config.toml
arch = "unet"
model = "spectrogram enhancement model"
train_examples = 78125
pixel_unshuffle = 2
blocks_per_level = 2
block = "sep"
init = "lecun_normal"
beta1 = 0.95
one_sided = true
adamw_lr_other_params = 0.0016
weight_decay = 0.06
Rows from block 9 of a small spectrogram enhancement model, named by matrix and row number. Rows with one number belong to one channel. Each number is 128 + 24 x the weight over its row's rms, rounded and kept within 0 to 255. All counts start at 0. Numbers have three digits each.
After each channel's rows are labels from the 100 clips, of 14976, where the channel reaches its highest value: "top examples" is what is common among them; "band" is the frequency band that holds the peak. Only what is clearly more common there than usual is listed. The data: simulated modem signals in the audio band.
# convs1: first pointwise conv (model.decb.0.1.convs.1.weight, 192x192x1x1), inputs 0-191
# convs3: second pointwise conv (model.decb.0.1.convs.3.weight, 192x192x1x1, transposed), outputs 0-191

convs1.3:060147094144135148105114129139122114136124145103095153130128105132128082169124124130129115136133130132116145099144119138152117198121091140135109101116126140103159110155154161107117128139128120108133157119158143108165130099138125097123121129112118127119141000127123160145125161141101123152146141150112107111149147204108145116138133103128109095115109122135126097178094155138162139129132131139150081129113124137126131098132128128133119118123143162103127111112097143169127200111126094111163117098119110132120107208120119125164120143157119108117121099127102117115124121160137122119
convs3.3:113180128124092113092097133162091136076148125104146139159009098118171141162135163139168134127124128116138136155114150131131113148107093169132130132090132120149109065160140133081132114095074150122117078137100138147142154161159114103118123133124121121088127149111139155156127131123073169134109157121140131123101108161098108121115170106108155119153132163143133118149111126155103172124123152111102130110146138145126129150143119117105130134121124116157105157121145144162129130124144169128103108104114140104114096084105111125137099158151127123130140127145150132155150131167126138121
top examples: strong noise; burst
band: 4000 to 8000 Hz

convs1.9:126149143162085143148116123142140108131114143130086119129121151121176164165085093164104109145121106113118140130125114152121154136133087182109125159103134106125117131130080075098128108116167127119149119157114126112145167126075113151150124161175114133126136153124130143125129144167134124137134184134110099158119111145150117124126093127112133134097120136190133090121146140095162141147143101169125099105130115085081103090143137141159117136113145113116176089163200130106138143087137113111114118123156181144133104086149130152103145130153135108106129158131111128120082132097114090112
convs3.9:131113120143110116113139166151104145126099120107099120141106161113109138129110110073119134139130138089146130231132108137153125107126105071128118138232148112098125127135120127191133126127148102184113205154130108136088150093133119133084108116095128139158138148138165122117154136141139126112109065091142129116121169091119137150140078127121134107161122111134116132178126180147106138147130130114142095109131145137094152102122152091142108135106152135126129134111088122144136119125128119123135133144113128144116141135135136135107102157151121133128111140121133137110127138087144089127
top examples: strong noise; burst; carrier: 1.5 to 2.5 kHz
band: 2000 to 4000 Hz

convs1.97:147135060136126111115169123128149084111128166086140133145086139101146101112120136131138148117169142118120113113142142131149150119105140135152135115153132194127128131093089116093100145115148091131057168163165151143130109194126120145154111154136141128101130100128137152141127123116118121158139116101160140137137141130161118104148133125137112137131129171107174119141106116161137146146137082124102086118103122136114147099123096184136106148100126104146131109106119160118108149131162135098103102173116153126075103120117124117181133117158067089118147073138121125117155136146151104145
convs3.97:145106118155165115123094108134121098105158168126072159140132161100120130139116158124137116171123165129092125064163141159141108113090104148140116142084107166108104140161142123117187111104158122130152118155112137161120157068146140144084103126110094141131115150130113125107128106169096161147145112146158127141128101118120147143119138149117117082164131121143155130123105112135150118098122155114119184088162159094137069130145136098109147154141120131154121086128142143122135194115149125127143153120163106135152104145094121116124134174113105116156124144087165121113146129153135144099
top examples: fading
band: 2000 to 4000 Hz

convs1.95:101121138121166118116124138128113140140168119133111145109128118165105116078116098120115131127174105119150150125128123105052152106107169143143111162128103109097168101115120132131112144110107131109098157145138122178141121150132081135126149122150099157120124131112141109125124080148133137155142121138161122112138129125112161209173121142155139101121132114137142135129127134126097149091159116115133142110132135144138114164110104209093138124120137169114132141125112128118132098107114131096138175131049135112165184132124139124144133117087127143122140065205121146129119109139136099121
convs3.95:127119128152121125117136120148117144146121121138139138120192097146097097139165094125129101142180130143117159117108133133113165095130123105124118127112121127165152153162161110119105098170128113148112095134092171112112127095120135177065109152112091109094135097062099115113108112066114147113154146106174156154160143117117125115175083112128124124111142144145139126123135140102153075078151081118131138160115168122147116155125129152111129154157149161122140142110128134088137135165106114108166157121111094134122174101110097130139148156107146098119097138118101131135162128156100120114
top examples: carrier: 1.5 to 2.5 kHz; frequency hopping
band: 500 to 1000 Hz

convs1.165:131142103146126110146125133148119107101164151129104156122126161146145167135109120122143094112079124101132129206110139132132126171128120157121115144124127158113076150137131132123119152119148109206165135139145116126141118146117129116138105134181100160147139102125123162145092107083104080106131118106110148109100116114153132139108133092115151113141172149090162127123126087116145130109139158135144133151114157115126075108120145128136141172106150143096171145159141157081104206112133114138120133169151138141148059104096136121105115155130144107136165115132118120132124100163163103144
convs3.165:127128104127129137117149153143158151128181132121126149108245093168090125109102141120143108176140137155087152028150142127123139158116150106138137121163148087113097119155133120150143086130089113139109104155134131109122097106135132117080117149108144129120119108129091141131128113112109116130128161123105128145100139159133120157145121148141121167072058102148146120129142144085151119124118166117119166123129161146138152121135129115111142151120122124097134162091092126097147120143135099110121157138165157148120119100116121123120127112140115111137122114115083151114163142147145127127
top examples: strong noise; carrier: 2.5 to 3.5 kHz
band: 1000 to 2000 Hz

convs1.0:181107134123150157165174128147130122135111117127126121168133118120144129146154154122116105138113143172154133134122123144114117114143158079121156073151116141123124168163167136132169104105156126148124118106138127133115113126124187143129114143114148113146134135136123144129115143132116116121097114128134150094098173139121152177113114123121132102132137118089113153153126131158114121132142176042179127160139119164141131101125116122152151125134127153138154133133129139129105127151108110115129145167121126155139107117135182124093128140004131111143107117145117179125205112126143137121
convs3.0:101134095094166118119162174143151145102134135107089161157083159111117121143169151089136068169141123160115126150117112109122137119138128104117061095126093120146096097107114086116142118131076115105112113103138083125151106090091121108111135130164130125133120152158107123161159072154117112115133103125107185140123128154148157080112152129123099122108133073114149149119148147142128119117131085146130133094088141114143138077135093176120122134136106134107115106138116134092088143128096133137105154149122112129149148153168126145129131130153109120113102139126168091109100134154098115129
top examples: fading
band: 2000 to 4000 Hz

convs1.53:158116120143125135139108115120123111128125109100200146116120126121124161124151139133111155067154136137140157092165131175101126075107080122167147115138169144093108113099108144121144206148140143115136146132140153130118144144116147074139108128107143135120141121122142110122120137130127119176145140123106113120133124111134136119157133122120113126122085128142177115189104163118120205126109151119131128106152144158135110123143119161095138144098155149159141125107119155116138125116134096130119159098115087136131120206140176116190120146132147104118129102125167110113143161145082096133
convs3.53:138116178156126084164171122135130115121108093133148112144002114145148131163128142136161139212132159151153126141115085109151130121094137136148147131129128128126119130106137112123128127141146122113112161146103103144143147103124119119123139142155110112111142100157142133110081106126126143119162122190129106105114123143161143091150149113134137111135101130157162136195130181162144121165106100141124144143112144120172179135094104132123148148134107137100124109096122127142150155129117155135170140111125146122142110122107097131126124139179159106126093135120120132113097169141107123116
top examples: carrier: 1.5 to 2.5 kHz
band: 4000 to 8000 Hz

convs1.89:110142127127157142130154133137127138147108133157091160098144144128052135118147095090125091173129124117135166143087176121136090145106141094127145136121141134101085116143118140150151137132119138132156151133175163106131150146152126166056108146140111078136133098128137147129171093101112130131115131144112105139123102115123112121111064123082138112109160054151131133086144084174155093093127166162119129145135097150142129118149134124113161136117146080106166175135112149106123142131148140135168126119109165149134132117128146122113130138130151121100117152106125109097090131120154103109
convs3.89:158121113165104112106157161139159103128108138119106115147161138082136095118123095106091113124100128148132115136151088092083135109123108116168115100116079107135139104123191137146117121101116108131114138107144089097099127120150145123120110107139114128109097155151114166150166161154121070100102122119154170122133094124142106118082112121156147153128164111129115096132166145136162165117122154144114050141119136128100141154141136163145136147134132113101145105142140136151145149113101128106087131123086100103096132148107164115096148098100099144080127163116119124115175100116098156096
top examples: carrier: 1.5 to 2.5 kHz
band: 1000 to 2000 Hz

convs1.78:129166126157127117143114123107126136136133139112082086132129160140131195113128108141155115153100114099154119151115116124103130148146120153127118102118077125176148133128118163116126166143130126103137121122128163108141149117108061153125129171142136124126151104086153148135132115114127140161081139159147148156119160163128123151091125103138140127116105154124099132116118151125182086129129145145132113175131117126146104102151086095153073112120124131115167116129075198110132120119143102126098079184117200155132114119154153103091132148159121136136163133098116105128143096154143145139
convs3.78:136109110141120182140097109113113112165138101131089111083241156131123122099111131088102117119144134119119155145118111133149095091129142069126149123149126138124123171157127159161120134099086134141086167145135113133111125159127177158148090140078106137158115119154116136113149187095180128120085116110128162151189150134121160115137110172129110134114091108099117153147137126101102093146139166126129134136140099145095126132089124117149123136136122117138114118126143106105116118121147137094103115161117107141124151142160144123129131093131090139112098146144126139140128158103139113122
top examples: strong noise; burst
band: 2000 to 4000 Hz

convs1.156:173119123154168186158121122184077121106159137114124138114128078133118126181152119147143110159138090162122169105126133145124121137147090123154131117145150107133200188144179120121125160144112103116120073143105102097119126133099133130150116138106132121092122108169109118091123132176160131114100128141147117093123111132126138128115132146154112126162104101147097168129133158074126158131140139150149137138151105138123124128142200145145131114103047143142087118139125109122153128145124119131133137139129100149113140128125128134117123086131133087139114106153122163122148175135140148125
convs3.156:101133153114083169121142126102159120139098101097156113106134105140135111111141094154141151123139094131118145145156089138091098126129122123122118129098161103154155140137157169138123141132134080091118152095119165148142102162147123099149109132112109159128161125102138134150115132111131150106164101129093138151179097069128083162113132117129102145101150179132167142108122110086162138109102061144093101146097140193130127116105115133149137139128164098154141140112152121176114101086170133133132115106109088136135109099103108129123127119158144124095101139144080130126123132107111167154
top examples: fading
band: 2000 to 4000 Hz

convs1.40:178129113117140087165124111127106107125081119113160113155113133097152120121170164124118145124074127157158132144104148137131135120132104132109127071171108149154111143124194136116135142140151127133137121097159099167113138127139186117139146143118122106183119120161116159135131135105123125126104137127118170060093131119161095146122114089092122098132120110102122154118115131122121119149104181096148131165152139173116141130103116145126150145111151133137166123103146150138098121155160110149131112153146119102149112139136203131098119149087163160134151120126130179137164079135130143098
convs3.40:134113144136126131126139159105106135148127179185171129157134087128141137110105109190132121153119156139105111114091145163098136205111149142146145105102152128110153139111139150148159169130146140149126127146124162153098138166139131105157112130100122111128127091141105141106121104105166124153120124106125103131147119107104131159124123128096149139099119175151135167133119135135100121132095132120107140159175161148121114126104119116139148119141130094114094178181119116212173105115160117121158096081111135108130145144090129094109133167103158136133139106133096093124168122100157112141
top examples: fading
band: 2000 to 4000 Hz

convs1.31:122119113188116126152134152096137082141110117119096157148137131110086121139118084147105109137092145089106104116127142168114167154120125152122134161125101076136139119109127168127127146141101131101118107132151122159171138191096098153122110160143109174113155128085138131119119100149123118141114133118077115133166136149128170128121162122122165103136137155158101136094120104140125117128111117134152111136166124119118129090185122153147131132110095138082140150142108166109113146107146121110142132061144206106137155116125107106119119122097118136110067147117103132095137113162100135094
convs3.31:088124148073149097100091145098125115120107113151137132153110166081166129122144111149110138143131110108122107125148114107151115124137123115160146128139090113125125065156132147141112144124146174119121163136115087140105122152165108131146122138142139143165115138109134123081119080125134147175124106144132140105096134066146158116149095117103166131141164114147106107219126136208117139124121138112096099110136105149103123163153097121158107116132115115187126183121126117115151121138155140146104118107120118119126106153107101129089107100113131124113172105096125084114139107132143122130
top examples: strong noise
band: 4000 to 8000 Hz

convs1.15:141140138108157142107148147148135154154152112133102182132143097122132110120138075124147164171145126117142138156107158119112115133108141142107130156157110185110127136134119117141138227123098106146134112133112118122197113118106116143132132157096148106103160144126119109111128128126154147149115160146131116149131127105103149110113135166129127128182109134123069176077078081122150130146083136121118146122145142135148131114093143101122153193155137126181104134155138098044123110114112143146098152114166136119110126144143152145101137131140129141120117136086126138111127134106146134134
convs3.15:111119107139147131126112122153126131116129130069105113110227135125119139118108103083126096123149149100123158117116129155151111105108089132137137134167146119122131134115119136102179148112116089147132201167142149142169111127123148138106095145118160115166134132148112123123142147132124163116152134131141104134126103047110155151061080144127123154109095097117131156164124148141109135136141149098105173114128140118142114101109170131136127143149131124137125123081081121113118126080129136118114126141141111142117110116133137144082115098123130161121129154156087188113100144147167118099
top examples: strong noise; burst; carrier: 3.5 to 4.5 kHz
band: 2000 to 4000 Hz

convs1.46:090125117124138120158139165135118138110133102119097140103125120123114122139104124160116109129145095143103167095155156128107118147107122115120109099140134133108129157110116132100141155173162136095118137132137136141142122084091117083113102093126160149125090111163130097113118181148131133096147144168129074110113128184186119117174131154145126094076121113132096131211100146146155154116138136141122142103077134115154091146116129130130142146105143119099172137131121114159149139108115137151202113130122090101135170148139115087174107129140122138140129129141106119076102129122127155099
convs3.46:167147119140113126106127146120108154119152147184156101115179120142095103098099154106108098146169167164104142140120134130153148138109118113105124167106124123096128168087123081094106068144108157099142165163086144145131153145102120112167130133109130142105143160134099138139127119133114138107103144146116180153110142151098135162135072148161111130167095119085102122073130134106145123130125119156113137142164129131153156106154157117136185126115093129087145113136139121121098126152141120139186155115130136159153124133100139150130129146128141094119174159143089129171124106135153137112
top examples: strong noise
band: 4000 to 8000 Hz